{"image_size": 64, "residual_init": "none", "steps": 11300}
Rows from block 2, named by matrix and row number. Rows with one number belong to one neuron. Each number is 128 + 32 x the weight over its row's rms, rounded and kept within 0 to 255. All counts start at 0. Numbers have three digits each. After the name is the row's rms in percent of the matrix's.
# fc1: MLP up (model.blocks.2.mlp.fc1.weight, 384x96), inputs 0-95
# fc2: MLP down (model.blocks.2.mlp.fc2.weight, 96x384, transposed), outputs 0-95
fc1.306 107:087193111146163139117131151103094079129133107116145136174165153242113134114138088097091108109141135150069117154149166125071107093147152136075084107111133116144103149145099192119137150140135140090114136105131085112138108177148089189113120048119123147112058073145109146138105120161138162066
fc1.307 106:102165117122069115075160125125153093151115107065081084140114138146097073131160146113131058153164124198148137173175140160135141207136133141152201097152124137133158068102130113115112136091115122149095094103138100219123115159080100132122199139125130191096096105110133147160155126124129160126
fc1.308 090:100147139149093148089133145107136083126099175117165065104130143085075116110145131121133096108029117142146122126089135118133101128104112132182176189123117152107139102091182163119131086084108142099158176139099113107093032133112171089117123149156067112173133148125178137143201088111095100143
fc1.310 098:141091161166108154084075157092140128105079119172123121151155096112082103138111142153180180133095171125142173073112121160137137137085087095202118165111088180153154136151131150132111176107120136105075124052181143132103187137144127169096154132123152135089185114119182151105153134144093068174
fc1.311 112:156092074122127119167121140058161115128143089169111154112136113137135163139153158147093135139141110133170152114108111127144149074139135124190117177152111072206115147143130155144107175060127138146107051103171142140164123147180138179102124159107194197093164109167089080146102136080169093128
fc1.312 093:112133129112088170125128089165175107179100074091131190126195126175138155157116098054150138109145138116178186142068086161108117182123104162104152130124123113185186111128158126111137140171098142129100154142128107124141132107115149110137103131101138080184176172112137062194137104131155078180
fc1.313 085:104120075117056177111162110123132082150107159155160127167102181087139087151112166122135100143129114137124184172150088085151060112114105093063072099086121150170110100157131111104070178155128116105085161120165107143091098144182091128106144137048146100146141163139123125083096173130165110119
fc1.315 117:170128105170222131110140152113178083130100094133176094094141141093137156128199198135138135126125115136152116125126140046152155120172063175117158118077147136160142137093120197101113109138104157141150131181148165107154132133128139161124120140165069095097118118112045132073117122177122137154
fc1.316 100:143152113139144160095140142132037143133099168115065114168176107167111096101107173208138166088112099101142126160156092161142154144117098156163134122094119076122149136153100142107169142090099120149102120117158143095095087178128158088149089125092089129142094163176161183119163126150204128200
fc1.317 108:075153083050125176112187121175130130156134121142125178113071168152179070105147075124163130125106100102107162118111102084172092095120083160156082100182142141113111173158121159124091126202192098101149160133117126142189125143155097092111122112136136172117086127084109122157143135152119185136
fc1.318 122:143098149159102128124182108149148119176136109109071120162113163147162129169117095092141122138045111137114106129107210164155123097175187107147119176118089108127148074165155112156115146139113146098156105148120056147119140070108181184094123146136086095049132063150101115141139099093168155126
fc1.319 087:092163141152083113160133156111178121143109077123158111127188141075103101074095185106098134078064135131118116117137128152203081113136074128109093136107151143141097143146154113104099136090091163103132128123180165185138094133159055162077154125124131164099151116139070147113115085170127206101
fc1.320 097:129169164094171174194114185122169125075179156086154143156170069149152150123130124111103183107139131132142112140119099114160147131132137129107090138150086143120147105108122084099152133104108075150148127147113186175142200144135082141069135113103186157122138070101216164167082149125112170099
fc1.321 109:097183174126032129132130105171093095102117147158085154171114093176161157129135126129123095099193097107144126198111133135117114106144120155158092148099138111080145133108089089120101181143098081088172135100185133148113090171085161156092152143173147082173135142080155124069110125108077142127
fc1.322 094:110131135130170160092111151107114136150228167210157184112173128096078170104146112122118097102166098139103099158125078122130152107111139136145195130050131147157111116149131121140195088121117101128109106121092100159115158146133116164205070150109114118179134088157153105093117144091188117129
fc1.324 086:074089112136131155116128124187162099191166096138113114123103143105176159092107198153180124056150141096124047111111146148121115164166154164158082151146087125130192125112137147096144187112172155164152159082138128109117154136111075078133146150115104167124176112162195075137155124097116132128
fc1.325 098:158077151144076066190126109095126134099121145148180114163077165138131155131140144133079094137153133133146149088075150105116140128180109072137133181184079123148156184101121174122076137130102081125075074098061145114107076140128136119144083135112068082144127093171148142164161163122121154094
fc1.326 129:160091119137197184144124149087164144179097129136133140112113094167135150200078204092112119114110124151129102125072170125141138130102114100099124157164162172113092133160089151088128128152173172084088116160131157220139139160085121138114126105097057139126081111118085135088090087085136122108
fc1.327 107:097106095114107115150143150106168159180159138124131155140130178201086082165114069124135111082137155215169117180139128157160143098106128127072127121135173141184136131185130133185139167145121107111133149124181152109085117109101125095192100078218083117120113137095112095106123084107145150117
fc1.328 099:139065136111038121142133181146133161088167111104095104173144105104181088112077116069108087121124111127143151132086111181113190089119103136078092090087090109135122150111165079130137112110110124103146149126127142081096102137115101160105069094137103116132078134139165156173142042113149068127
fc1.330 088:115125142105143168099150123154191181107129111157092088113134092074158096090116143116163127143108114117155145088119178189171069122143150191216119177175095164141154140134107109078131148114093147149084125129106126140185108140115156106093153192160040105121143144148093117128102123093100158178
fc1.331 105:107112085095132109146093126084140077155117156157130149120145088127141115097104145149146068122136079131111101143144125074106133137066069135057121074069067141146143101155137079189077180097097180142136104161159126160157146125127045164076113111139095171173133127144109133177115108092134110162
fc1.332 082:117109076121130122149141170171087089132110105166165170102093135193157122108124052085094151109113118160085157092096109176165117134129110141152100097104087131135158106135084098157114158107168153170121146188177152115091149179184087092152129134151108134096099142087084179157173159061164088124
fc1.333 084:156152125183110070115096129142102144183135149094105098115115095112123087112105102155122114141124171070139174165162074116179162197105141124080168097128119179088138112139120114127082157137186157163077071131155076131123185104100178163147140152156158165168120155202095078108129113126133158141
fc1.334 100:131160146138135137195125167143081115146103162072154127074147113098189120176110095081119131127107104138102125174103110132104164150129123180100147154169149139176158138120148112166138070097200096131111067105068125079166077152139124103086169085056135091136075086138135136120115101130067143123
fc1.335 109:160082160107067117126170198115141099125070146119149139024092084108130109082122164130195123146161101151187110144140160109098117107119123160158146082151098118154104055126179120114139115097167156142114159134127135144110120135091140089117137100156163173115122120113153150150206103114128209149
fc1.336 146:123118138109109163091116190164146169135125170075109166168139113093145144118093073137125099144141085152114099162194117072154189162128156078092127114152129129119117155135108120053178102116107132101112122167065096092111122166104128226141195107145172104167161143149106151149181097131130141104
fc1.337 082:129168171161084130122130103131085093120120154172135178159089106157128088183076087134084150098123114099192154162108192123116090112086081122183097148155077109119145128163166088101136135088120084071133129114134114128140052128098120102148145177158173118112128129090169177125077118057160123132
fc1.338 103:101109174136041145101120177160104143154150140128059115120152109107092150095143086109106087126177083108169067166171101107132116127155146150172091102096163143055157086145129079123106189109128100127167114149135139087150081161124149150103141146153199133180157099092165163149114134092102102097
fc1.339 093:136079125119165093134089134145113172117100134154102142133146089137141122122092133175153110172147148131228136166111093102042152128111069187115119134084090142138157058117124075149153117130149130180179162133128160127126086128129130161149062137130098154120165111181081153129122117056149154070
fc1.340 106:100160126193101155158120123110115083117118065119142162105095136091125090106056172098159180103080145146170190093103123126102132042162074145157094125125156146096128183099158148099092093145101165164135112133129138157171150164113158142100098059094105110113176120103087100130142092153159166142
fc1.342 086:118123116135165126135114180083119086145140094130137159095121127151129149111170149127138147123079157111137181102118101134052174104106078061118227093126113154194104155116118171121124120082135092087140181106107116180153135136149145126154140091075167104175192192103085148083149121152103117103
fc1.343 086:129138063128094102160188151135196173147093102178110089102141096151120130089115057150168175149131188119079158168085127113141145139149092153069139095149149121124101174126111156066081096117164131114104085152138150151139137133085148070080148125044155146150117140129114117081142140110134118183
fc1.344 092:144100138063125132078136124142106115149115185115127103173075118193081159133189140150128049104106199105164145120120129099122123126097151082123108118166055143184107143141143111150111133105201150090122114087116101093161150091123163124085173135195114160117113114118138106127156120077064090145
fc1.345 101:115078176148120117170166125115137143152176186115143147146172127211097093117123153128114105134159127157072155096127186058138094101126077123118168113128126095080156097115159095174173080149132162124168172165170139123097136136085148155096161160155093111129122109120147135117111161194158159214
fc1.346 103:106199118117170073122152094039125115141153092083131161101130114171128190134097164145167139174069080143115067146132137110104092146135165121168079116138149149107142174095173156115120127178181100096126134135130076123139114156139110169158160182123127127137185113137109116097097076148089124061
fc1.347 089:149111142091103149111132145093126071156124142128095065130109151127193144095161098146103073139129126116163142108205129120139107143208112167172141085175079108152175145148124060055117135107154157133178147153117125178060141117128139111120130186153092136060119147114096127108106109093110071149
fc1.348 096:109165151165106062178137141175143131129168120109130168115133169124112150113166121133112174118072111186142117157163124074091135080117156116081166069175080079088133119131091142121083188120169167136116108108120156106123107119144133122117149079108174209161098119144129136161123101073052088162
fc1.349 095:141148197180078108133150130155141165125154100093118102132154170131098173143102156113150129180140159088090091166149117149161137160166121101134092147198189118126118132112109193084129107126129174141210165148156143163115147103113138054127089100100112144141150167074200101157099161139147090165
fc1.350 083:193126163174110139103138080102126093143100153176147086138091194062182172152160188154159127136109152207115098126130159108139126113099144097144149117103090144175109144120146097073104130113140055134180122075123134107146075104141165133137150083139101094184104138152119110171114125164133110193
fc1.351 088:129109131170053151140135125110084134062142133108164093132176156109179151157140156138064133161110175190148132148158065082149147151103158108118096110117202065116094119100109086151123071127133139145082173136095091110123076157104113136128133118122089167177118155137088129141107062126097191129
fc1.352 085:102094093153099122149156139108105162141128112186174151107160126154132146130105128065106108103170128103091185079101117079175131151120079119150154103148074143147100088105130119118113121131048115071123187162143123100163142100093079183101102099117090164207096147116169159195136110080164124131
fc1.353 118:160108156146129131161108112090059140148058178143148167109125201170140176081120183195126157166148154117067106121095105154098128171101149121075178108121123131140185084144051145098125160140133084172163159130126130104112131119187127094146137109126157159184124192114135116150115127103103129102
fc1.355 107:132197114160056121176145085128156120142093141194146132141096137137129108145156080120168161070106135135118122105119152118098158127162151106178109102131090115140130151109091149138171057200128095167157092132122128224143091123111132132174057152076124133151128158156107104179102119151188099122
fc1.356 101:082109152087092177155140095128151172066092125106153189153128200150179116172143138097141137143140138119131084086116131100111135171134088102205168115154144155113130109151093114153155170090090144063153145170092118140132160111175143126173087146128054118062072163087107127105129162148127131133
fc1.357 085:144114128077079153112140133146155117109094081092104126141095140081125208142123172121131128066162135133127125139130139107100108133081073136209064127138169054189150122114102150162137151129095095099127102157082099097201127126139098068128118108119181112154121125141149152205186158134152132145
fc1.358 090:173128103158099164096131138120067109141134083062066179066120127081119099162115181115138133141160142105121141119121143161100131069085165119144157094146123083120145095068117099150135120166136134127191137124125126178117117130096104141137104184116143130078072075120148161107129133046143154038
fc1.359 097:052122087195106139118130149102181077069099109149083127143112131115097133157154095123129147140070112097137145151124097110136196083139068144108142124166168151162157118165180096078171083215116078127121135130125181147081075126144107112073118136104153125105103081145135120108103136133148103175
fc1.360 113:129155147117115158146139127126187154135147095143183126092137089128128137151099138104144129148118144087160149155096134144086125112120077117059042146103103121117124142116127190148112138148086176104111114165135099113178107124126124156129136100127136059231253118141132100118151124158154094184
fc1.361 095:149162164128097101146111191101130116148160165134164148110143138183112120144143112142183162080085170081132078086077178147068144170117146122123126139161089117168147217134071106101132150150153117099143239085160123149122136071124144142113148149127122153165106155080146102138136122120135181105
fc1.362 107:150062159158138110150132119093132182083111168138148190170085072216174110125180121118080180076160136125111185111181120121153119110130095134127065096162106138132177122136135139163128139163075143103117112136080188081149188115090080089148108110115150113114146153095125140129084112125132131143
fc1.363 094:144134115145136129138105112145094129106104103131182067104113115081114069091083144115127103120166161100124097118063134129139146166148122148143107110038138085132190131103183137115115069075077122194135080191132145103117149078160138143125077164108167139120179085089149151118152150173117093179
fc1.364 088:090071119119155139118114129121159137112086175115169132142124127134142137135044069128156122198146161135139173143072116126154153147129144178100135174106117122119098136100140123097047112132150075098118139115149141087142098184131071137138047131154068203127139173105164143108152207106139114119
fc1.365 089:132127129096155112147140146073148140144123100129146116106126154189112080144103171197154165110111173126128127093200144181174165157084138096122118090156090096177087101121126138101165093146113133148065148124098093091100154090179154136116090093081126171098135105201131110157085198114177160155
fc1.366 096:121140145109090116128194169146159147129159155142121117102095112140106102166052180165165147087152171124126164120129137205098159106186160077147070103094100124139148123147149121106163146080153176102195060112149138098127122135116173081165129072107052116133113154109100158124118175142161145110
fc1.367 100:149104093069144124168111115096131141161136080127079057117135149170183074135179099122125101072145120112088125104176137094147177090131121104090075087167174124152142126106079144171096013125133110167132118109178175173133122157130163118115158105105124129144079124110104102159118100139171126126
fc1.369 099:096154099083123138177143101151120120128086159153142097076144146107112144064092095102095071150135167161175182110116095154185129103144084081147139122127103193122100112093126132125131113156116116145181137174143048118136123120172104142138101137197109083156107188070186136132099159151073089143
fc1.370 122:136106165080094083115103083077114128143145148150119110108118138073127071183102181108161122118100181172080113121103127097091124127129179044153142126150192140133173134135147131145167127117163151144125070160169157171060135117066138124139074083090162127160148130153178072090125125148129100114
fc1.371 108:125155191103100137144148187122094103106105139124147081131098185094171081101112135078152155130124095107155146129119098166136134182134128163141151097092082151145149040132146092117108141125136107132125122113142149190128118074117079142126099051109111054114128023133123179106176124160100151129
fc1.372 096:133095145183063140157154162083158126158133111105108114076133119081106089118160127133161151125189160058133167144116122148167177072081159152129054084128123126118071182122152110156157119103163132119108072170111138137158060098174148128131166054141113150141113136144151162112157140063126133124
fc1.373 097:130150179184099103150099141164111113110078124171077143127108148148143170178167046119155092110165101133165138178099152085125083133137115132142162151089176179064173137178098140140087148086150102092175076132174177159156128147100150136144111195144154123188131129102144150081146143109111134135
fc1.374 091:135157152165153098153084159065121171144123152089120066092060141164155191120069082113134120159146099158113117108080106154092148148121132184129139122108159100169136138109162101170120121123151173133085115159199119162160121164112122194099129167140141127087129079097062177137119112144194113099
fc1.375 085:141139094141090205076108136086137062136099107130087203112137154123175075105093157136185140141152178109083117116114146081140145114138166198164096164106100154140102088107135121171136123134156187139167156115081157137094150136119103146131059083134161132088097132094130154135087072139103092100
fc1.376 093:146116133185179124134066142111120075133124078138093070157147087100113110094174173104089155117155203130126138169168101129116134150092087104141122092125188183115182115077111164168137122162144178138086147159153149077133164174083133154182157132094097164126139136127144108112129144105116138045
fc1.377 111:087122175154156142137154140125122101086116109132224145212091107117110131147115155133109089182136135081151147157165117062120107099139111132103171174119164167154175151055091138131075082079149141123115104117108146079106064100182147115115105086080092129133130156099137114100125102094150124179
fc1.378 088:108118123128139146127090144106170126155127163085156165165101119115118147137114174163152148140116126145091168130161139188080176190099180086105137083201080085177075128098101156113173090192097105124088136084047089120111145156130149104148100049129146119156117153176124115160103133160123145140
fc1.379 094:165152074151083115130086070140157113147121097093113126144140088108088187079115147125101123137136135144188114120116118171085116099135125165135098077125094130138067140121182126106100123122170141114138144113197096110065130070137161111124084098149147108147146113093168096040050152067150106164
fc1.380 110:156089122086207076183128134116130142111153144172118140136140203114181090106113058070099102138157156132147135097116159181118113163135144149055131098102136152146097151113152136103050127095115055151096151124117162144126163169135172145098122127143112126115117110078087115156182066167144131104
fc2.306 096:132191072105111175108070146100133103108125144077115186161057122150131077133123087177124142081177109117142070147149107088142110133105142150130129156060111153132156156122100128155164144099160128106117117052141057096119149109088114083190126083148136126176110163171134128116073126095116119085
fc2.307 109:142130130145149136153143143103125101141125184132149082158148027153112193112071092101057095131177083134110114116150115153118144118131104101182100136092158134125080127173111170120134087097126122118121136064154126117166113136160081149161092139137170161046134157138103179197126100188138093141
fc2.308 086:096188093111067101088126133161124122146138151109150070116154113108118157115127135139153092133165138153127150129171104138158149187046068061114092104142132116158145059078160120107084104139152144176082100105099077155111103138129188122147171116127048114174114113137140128138185116172163131164
fc2.310 096:139128169141119067145140104118102131135128153107108156192211140133161132221081107115140225099158160202123118115180162165168132117106154121136104140150137117115118136161096140124097132160117088124085160168086166136173107127156118095123050149129167137142159115143197158119131128094114167119
fc2.311 101:137125171110135176131103133179135151133119179091133118123159145107106136163114104157141180131101126166122161127171209124113079113133182166206125162066161116143136135142146142127161134126150089088114171132105097120143133112049126136136166109185102105186091081128183126124178194135087160063
fc2.312 100:146068100152157113117158132109103116083181152091175146114085115163080150111133061144155146164114171116156162203173180161113147107159144149117131129176109122215086139091070153131179174097109121122143148186153063155130129154128108129168123107159173140142144140083139134132130166119080084148
fc2.313 112:169145131168118179103090154115121142177135150134129109184190142127113160112123174131169151095111153133134132198104080128132152144070124132083107099078136104130095086136184103117065181110101120145183159206147149153109154164157141174126124112170173178137139136110128077158115147080199166142
fc2.315 106:090136105125178121161081153121077098156070056098136156187158123165141099201096106120100137105122170120132180143163172137115142063126114113139114165141062168156140146156088144182090169179128123102092121103117106099079089110096107063113129154111150172129105148143188151137097146151142154097
fc2.316 099:062141158071171079144145117110138138139075160083089101157122121145126141128160091142162100137197154147093173129039079126109114179157095134158160149127131126122132139096110175148200097136162140137060077149156105187145144197122142121143147131150169104126130101155091094112084114164173111124
fc2.317 105:090137069166111179176177145145129106112101119106134141096127140147154094145114120080101058135206092118184122109105124107153091084093138083129146146108130134151188111191086141140140135187164107108142132162190117190092143126105086062139109068138126111101155139142192064124117147107122132104
fc2.318 113:138113082155129127109159162172127135120154109151114151122110115175133146149113134141097117145153075117128095142142111127062152065159089150075153191046156117140065163135169165080141176159196165129091114155126143096132103117121057125119119171128065147094136167106165182162099175183141117132
fc2.319 115:093070088115076087157129111145061146129096095045116142117201139114095089156101102143148119147125153173135139163110091093101117136104126160104139101099103136123082129079158142068087125132147124126180088169088126180062097098160141082155103172171148122137052094096162109156137126138100139129
fc2.320 093:110128169148135110127096103144140110143146125129157160093132171141111056168089138110145139125122154104141171152125128076125132054087158097082098073124143103162096121118114196173187126163142152166070170109205092114101128129133127145189164180137133139140157113172113221170166131129119148086
fc2.321 104:134070095136161092069120156144128103168146112053136101115150100128111131098121152092100150109114156180102157037125095151126136098125074101123128103110092173160117096124173164124137070147160148107103136100075207157098140113160118192098159120065112153118103149093125172106209122139122116129
fc2.322 094:116217082183157099135154134156124123154143092088146101177159124162129170110114128162146141129096072097181137138125116106106135135156113103169140117113105128122124168090176237158082101146120140128107117139135133182169069123110145165142137081123182088137110136152122171208112116180112179146
fc2.324 099:092137090106120110124105135081114146085088198182165122183091129111166100109115135107133191191124116144106165084150179093127103094130146128093130092166180102119114194104111087140112142137116146126102127111168160130192120117143089134110144091052076153107068139172136180178175149122112141097
fc2.325 099:101129067134102072116135126098150084144155153103156094084092146104145075123120120161162113139150179135122088127087125104209108133123080095162128110177133153098172136127143090124077056100132112183151084169125175157100105112170144175106125102123153179219120110091110154167161164108128100114
fc2.326 124:106153113134171145117123121118106120169138151184171187144114087112145158126195097173174118097128202151149137132178155078125146121164096096135102113101086138147060142161111139141111101090157070103130137126131129138067123157154220106174099062130123105097137099183086134138139156126060148114
fc2.327 098:147118102145115124147122073158175149089183084101131072116190106133149063077146149097154122160175140074121137109110034148111140165119154135148122118078118167096116159126102120101108129128085080147133107066113129124132082203172140115114097095146115060101069071097100143118118121101116108145
fc2.328 110:143093110105071179167139095143066153166161105140173051097153108091162144148126125088152148165132152102141155110138098128122104114074135122126127071114102143047128152187112114089099120093151097138172084166165126129124145134153140160157152119157156088133076172136163079147129146132200072188
fc2.330 106:189111115179185141170095116147126072130153154151169168153152139106079109137156121119120119153070166094172094145151212057173163169120141102099111143063160112141108105146205138162137149093113099185136098142129147139097107111109075134146077097173148108144151140109107165140077151140112103117
fc2.331 100:131154126150104138161095111086114125101109163109121153101142088132138082174162124119066089097093102163119118105119120149187124101072078105107158206110105075132151100175152114194129154129157168089135107149073160087144136173065077143169109175156186180148088137146129143107103142144089174143
fc2.332 079:064074078090117101144165141149178157126095173106093123050087151164131159103189083116095118114146130116143131114117133151139140173127148143162162123119118142087184134151147108088117167134071073116127157152130187125116132106115147080139099087157141083103093122062126155187167135174080091185
fc2.333 094:146054152151151106105093127117092097149100072122144072134163083170076166122061142187174143130057159135139140088141081141094085138096144099138189072135128146102111079177146089123072167151158104134133147177092118150117137129078160098098130112113165099151109156109118145101155086106146136172
fc2.334 099:131076127187129050078113104088143125171079111147120132151153113171171162140119104144186115148077091097128128135100162158144124095125123174083113137166175156117096176167157101173096125118091100172116126104104166121104070160127097122142155093167123150096177133122190063107116125112092203132
fc2.335 110:160198120146113067069136065109083176130129128134124144144157074101126106152127075096097152147103123153085122166089112143117145103120121139144081120138062138108091134072090149133120187185052126083127138161165121113159159072177087153096108098113141163065113144179144131125107096117099094145
fc2.336 104:114093166083146069155124116122129122154059128139110137129095182194085174167102137095113057063103128135021170114150105179123148173099095122124190087128160130112139067085140124108160131153148087107160107119108140140125158098139120132157111183103135148125101168122165153090134161130170137128
fc2.337 087:181059158104134166123148125105146144112080143136141111107150063145106168099136100099116081082179082152120135145179120133107140075169127121154165091071183181138157066109144185115100150175146109101140107118115170175136136170103113133119133138116089160179108112063092164100190160153134141169
fc2.338 117:148091128161073116144133154124142158160113087157096154103079108127090180125131073146113143119160107151079139153128141106065103077109118125084124108086121152043109152152138153106131147154165081105203114079151168140147093137147144150097190206116118149201155149130139171071160086118116148115
fc2.339 087:155100123118121079149127098126128100147080160091109214118169101116174055183179141126171122117109164137140136150103166215102165123110091094072135117114069088069131103112126084114177093074146154142126143148178137178130134136130146163130120151154162119058130113137161176131106157168133116123
fc2.340 102:097138141195142116073119122090061149149112147129122128104073123154109117112106168104051149137116083173137140125099197161093083152139092105153143099168150129114142139132081161081149119132137115140106104120113123132090083214078137100194184161097137104166127146188111158104066121118108147175
fc2.342 122:089166161117154140105156184138176164125183087128083061106173080131121096121151073113117167106109112118148104066151115116125160111138112101170147087088123171147154178133210105185089164081141116081129168095143174165109113092182133159106140189120173133104092144111134122146134161152110141106
fc2.343 096:148102143174154113155120143125131105165117139124185075128147102134118067083085119121124123140134151073128116141151118161148168192140122190067168107100163110135098158187117083078061173134152140129054130081139189140165105173154080101122126167150136158133170130150178145119108163101073154098
fc2.344 088:087120091096104118083148076149127087138151164142073156186137119125164078180112067109163126088140142188180116121055097124124098129108141159116156083122138140105120141140144106117094101092127081121135153178114143145087101150220078123149062110091131097160168089129153106082103082129116123090
fc2.345 103:048105218119186141132123178157122161155088131125146122143153119091085147096122127149131127122126085117126119136117151098133119162107130156140092165188112160098157142101147090122124173137177142148193148051120082140120143123123118111135109092213145071052083075129145115123072126105162157125
fc2.346 102:186148175065110161120184135162157176060144127116112066165128091216091099114152158131113114092129103131120121154070118124086166150070062136122146059114141091137173101147112126082096142156132102114132115151109111110184083137185160105140139159129156088139136095145121149079130127164163151130
fc2.347 098:150080098141113160134075117143108144163147117077171068160134158133083173129162127144095111103083152130106161191125155186112097141116159145110116060158148157085059112109072191178125118184170121145171084143119122200127138115141120163112083139106128163108087148154088172140116134128122186126
fc2.348 101:142134090141115146121115130103098129200153080154100175137103150146148164097150125174091139157138149045156150166152145119090067150162094104114149097189130176093080126139101095150094112087196130126146111121158120094097042130165164089149108105176128156082143149185163143138164108158079132126
fc2.349 090:112087163116118150093113102187134156103113122109085157224176150093157124157094109105155163093185149159152170105119113137160146066102076155131093143131094146110142142181168142129163155130156122178119140137096127120155124147183078153143108138156162099136159103197134185156183119072067116141
fc2.350 092:129159120087119103109170073118169154154096118174151106108109144136176162118202172081115143119099098186124135134074137093135102155143152103155113178124119115092149063086089052143122100097145059118082153107119104123161127147103173124095214136156092134132122158129173109150136097192143164142
fc2.351 085:140138201110147095155153135109160178181130117117115148103135158095106166147103131186171171097117138119147200091109120152171074133177124063084126186182163219180134131156095147130199149130148100127053126112116115123176168125119104091154138151140139122127119112094152124158128121151162120099
fc2.352 088:117170090146103092180106123147083138137110155123151106100116057156165084099166174116132136037054093199079105113151151207130079150115122149102116119136205104114142144130089109147109118076185145096105104075143146155178112134102129145140163147160130130164154098136132151118123156164149135143
fc2.353 109:129076120050150142111132178157087124128150128188106082157127195197129156144129131054098134097146122128066148106202124169125155136083145124096205091130157124110116126094115143146141116208136093092164095096128115102125149105114108117135112165113176134138116126120164166098135085156193140101
fc2.355 121:070137121174138169139103141139119111159136135142123060093150187162152138104136151114155102117099117098177085133097147117147081087158141094028188107112102107153129153161163116104135083101093118145089173148172114141109141116059152110128149114115138094113111201124071203084114089166148114105
fc2.356 102:172108156124125146081113124145146136132161049127146147078145095095134118106121148082149090063083158141125123092117131090082135109087108094149124117050176138144101142122113158149122179116131168118173072127185117109157154077127189114106096113188119142088076150093076102049123141136086143158
fc2.357 090:130161131124147084118125178124177138131155102081171103166113179119102180132058079179101121136125166121090113168180117138095139142066030131118093151095121097168137167119122152124084137127111080098151155187136158126121130159146166112165090155104080093172111157169077118165109112089095107109
fc2.358 097:097149153144138118088152171100102117140130096150165160091154136100160093083129130171134105056137080077158132094061134177175113131160090103045092157144149129139103136160119167138159140131153077109092152149094150105158142158184079091139150162119133142170130157114064136117128059119169089185
fc2.359 095:149146161112117133074171154157107167057190125140108117142111133103120057133134107163144152121121131170115113068136097139110123151062086096165127119181122123126091072128228166110118170160089141149168122155118151127179135112082167133140141204137111130152170119179117163158156173130157165144
fc2.360 104:111130146146146076118106169106130074128106158157119103128121123173151165069139140173122134124178072143069146119063112162148181107079099085182078131158128178205113114134116125119167091109158121122064173130139138077138160143114120166141079128107126063183179123083151126095160123136171110126
fc2.361 091:124147140122108165203189147215094100146114148113135096174143080134146137142117087148095122166143141104084157141160183110123139143165097125149094100119162103116074170210130168104126118092115126189104136078114137120095147128169091147081097080186155124119129181145192136137150101165105086141
fc2.362 110:100110176079153118144135063124109179163135160118131158119143122150144169099172134118128154112122118116118116086163107130222107112124096094076107135157167151111151133166065093100087136146054162157166128137141107105162184181112150176168151173107091198132151111139133108133115119194136156191
fc2.363 106:131098117133142105112158134148161123149083159160194121121068102175114106149136108191116083134176067117081142145135167085113205080128139076198109149202133147150107101190097106103146075148155165149112118147114082152180105121158161143147126101156109127083090132106177141093105149113098121102
fc2.364 094:155128094092088147150067132047065132177132068161137079136148128123111118169135140114104136143119147115180165093156151133107108090112196161099104115161058144146112128153127096155140100144124148133108151143112136129106127103145119193103153175106169130101128113126117203238109132096065114139
fc2.365 109:090117161085096110151142147108107190158095090158075117114087122154145181180168108138133144151167160141090146150099086130077106071106069139097133074104161169039103147172122110096097105174123114085177109111111124155113129157153165189092145116129088137139121166141142129094097099114144183082
fc2.366 091:136112138118148137152140141119168093119182096154149112094126215122083110141145099174184111129131141101150095172104082150067119135135113088111157077173116144051133137093130165143051127113084172178112132181052145120160090134130128105094160108138081080083100127068141094139150095135118109129
fc2.367 097:131101107109131147088113152117109189156082149131141137131094133086134163067180142172137142141150134074134120120058137176138162139116138163154169131053191152160177119091126150137119207104107108106076135067098084128118168144127147092136167125128117083141082133139101131188184152186091095137
fc2.369 086:165166164064114152137125118145147066112053129112130106047152115116175114166149121074117135137219083117151135078113115109155129151152137138157138110108150087177146070162157060136173127141155121133135122190148137108090156102088121054111181132135139124120146090133096120066125083117140126120
fc2.370 109:114112112149110180104201093175152156130158148127127138100155130146182141122175196073094109169147118124131135123191107148099121173089126135040095157069150190130110141118133122154108168211141147142159126128159113103129105119176133054119081108124148165114149133097172165092112122074123148140
fc2.371 098:199165054137122126095156152119109120094144132119097078104079135148225151117132054125108166157107117106159132187178097188059082124155102131161132134106128087119130090123122173135139179129087104145113128128115097102078056120101104161121151116139063117133136115135107143149167150174116126107
fc2.372 099:135159086144079089056139069097131157089157180100110166145144111146147155115082141121096152128092089129183075090071102166047109161156169173150150124139084126165108132091143118127154098172114106130140118094116111125123120161146128086101146142147096129155100104070159169087170148187160150071
fc2.373 123:090115128118138125134100184090161165153144102094111115108101100148148175154166145134070186159165150158095188151150067120080122124086092078118123078112133146091088133124119071107133130171119120131145120084058067149123123109203197186120173132115093174134142147176154148139127142114153174111
fc2.374 101:135113131137108140131106100085144106096080165076095142162139162148134131127134136053149108095163089137087149107131145115118129096117134167194099166130103204064112190135123135087092131105148149159101147150125179115171154217127115089117139057108167137130167131194156083132081174159156145115
fc2.375 102:109078110122134111108103089091192079147110140138109169107128164093127130134096124129089120105171097129151081131069172107129093088170144162134144175123198107158099066136095118131178165150167109094121141113118108131176122127130097139101156066136173069092140137042155116079101078155161071124
fc2.376 086:093131097092115112119068126127085087088117175125069118019138183140115157125127141120136100070125156118104118176113120122125069148178165185109133155082116118136178085123130135083130078158124104102156138117077186133148132100104088141150122140160117143122151210133143125147064152137115112068
fc2.377 098:140193138160139144175141130152113104108112122052166164162098143110126133135144085189124130097132159089107128209134146094125146129125154191123164212155135156193077138111123122157191105107142159146084152114129141092125127154148160176065112099110141160167181179091101153099081113148137116154
fc2.378 097:154055086146213074091102100144154122134152140092151097110142108122115145082113082127084164133123096187099131056120094118188191129181116111156187123158077170154143117127140133113149102120139144117066166114097173184142134092139108140099121161102081109102114124113165169132187114126128101101
fc2.379 093:167126145170107142172148090148174145073111170081146114114136114091132154084100088119139104122156163120188069053135116088152159139138130114084075117087118134154090131182154086131157162078132111106177145130106119147108174093151128145033092079138166132119192077140127104124091179120117124122
fc2.380 110:117108179075133113138088135124127158167202152113127116091146130092110157158140147115160025149152124081091083125099106133170155100081115132102081097112158092144171099141138115187107084108104156134152110084148069149171091142135145123195137124068131087078108168092084114161121156098095116146